Weights of a small class-conditioned spectrogram diffusion model: log mel input.
Rows from block 3 of a small class-conditioned spectrogram diffusion model, named by matrix and row number. Rows with one number belong to one neuron. Each number is 128 + 32 x the weight over its row's rms, rounded and kept within 0 to 255. All counts start at 0. Numbers have three digits each.
After each neuron's rows are labels from the 100 clips, of 14976 (inputs lightly noised), where the neuron reaches its highest value: "top examples" is what is common among them. Only what is clearly more common there than usual is listed. The data: chords played on synthesised instruments.
# fc1: MLP up (model.blocks.3.mlp.fc1.weight, 576x192), inputs 0-95
# fc2: MLP down (model.blocks.3.mlp.fc2.weight, 192x576, transposed), outputs 0-95

fc1.289:106115115141135151111102143123114113142137129135204200151162107088151095122099119143140125098156174106093117138101173108142129117128165099168084137115155146077127122130145124153126130100115142110062141083138155136162107104091156122082126104134082147111134093113132124124119252115061137143
fc2.289:167144155130144149143145101109129105147142108158124138114162118156154128157125115112113148136178160113124124139130080134086134148130069036117142115102130122145131118141086096125133118125109170134150115159159131138119135122127134134143148052136113129104167105132128097108138047117176150096
top examples: muffled (low-pass); electric piano-like

fc1.514:132087146202123138122083110111055101106094135076083149112193113179115194108144165140175160102146120111169141131129146120157135131123182088087143114159123166165152144102101131170136135122071061097121132168133118106142083122130107038086122213123172138042169152162108150122065152079115125085
fc2.514:157139101219141136141118093139194161100154144096054138099172109164110170126113191162156128151136105149096152143116155119086194179128072065150090110137167140155116111200170145108126108141191181119127123153104117111173174134144103087168059167107080131168172151173114144156032144083133134093
top examples: muffled (low-pass)

fc1.128:101147172109156142144111138121145168088147132095140180116115143154116085172103124176166142150126163099128153131142140128131165173121101126143138055087134094132182136069124081168180115089123128153107075163123129111134076120139132094159054150128123141095159067111146120184165139139132123133
fc2.128:142156108171135123133097115086072060120152122110121134090173125153108161148119155068101172143055140138135117136157093120104121105126146108162144130130119087081192100143118141135131075131143134122140144153105180115114069098056098147091108065167159127189116169159134120133159153107134159058
top examples: quiet level

fc1.203:140120126163133141127118111146138145126138159153090147136125070172110148255126121115107128147111128149091114105132165102128159239133131137156102049052061130142096118095114135138130128164160107104073138129122141142136123116123103103154129122093089042128162129185105135126114132123073127097
fc2.203:165067079172115139119082156117100119117141123100160115099146062074095105107123182138124110144112101136101109154152063147083104011151116118128104108119120129134153115084171141162135124109160127152097139143153127144143132178125132126122125084106097161139061162106086125151171113137144139134
top examples: muffled (low-pass)

fc1.477:131109105114134189128178124068107123151167118134116108118095141146156053098161119112175121103104114135122137107149131099163080135115113077109101123115183164122105105104147122169139114100078102140106147106071176085121116164110087097052139066147133108131110131149116143119106071145095117125
fc2.477:078094090077160148127180117156151118109105159090140133134123175156177130091138124158121093115122162090198155115149121115149086104187153098115112137111135150114077142165090124157125104126193177127164139112106153108168130143144122147143133109159139117135127081096132129126108174106137197093
top examples: quiet level

fc1.324:119145122119131125151089113102116199136146116184126188157150198189077124135126084110160127138110131174114162112146165122138118128096156094175105140132091178127178142125175138133096129126062156149121130105126169144145116130128148136098173116160113074108141158153140145144092111155102153070
fc2.324:104241178137106124155105119129131041123096155124123173092092164129095151135124165140110123154089108105134118144139131132128067155119102146156122142128109173113109146161042071111129155139156125086114111127122134122117133088095121087113160187137089103141148141107137134123150121110161114163
top examples: quiet level; horn-like; instrument: marimba-like

fc1.199:106176111127145088120178164115138121177107167071125192145162104112150131111105161109116150123109165146141134102135134026128160111108129173153175089139129115124143133096096145154100152126132117099133094093139146088162106164093132113097241116114112166138130140112180118131089115129138113062
fc2.199:146183141122196109134196175124150113100111141138118118157100128124125135079148115106119149117121142106096128123144150111102125177098120189113121117137106095106154116129131116131134164112121121124125190107153130107136174092117069085125227079152152145169138128109218140128098182122107083106
top examples: muffled (low-pass)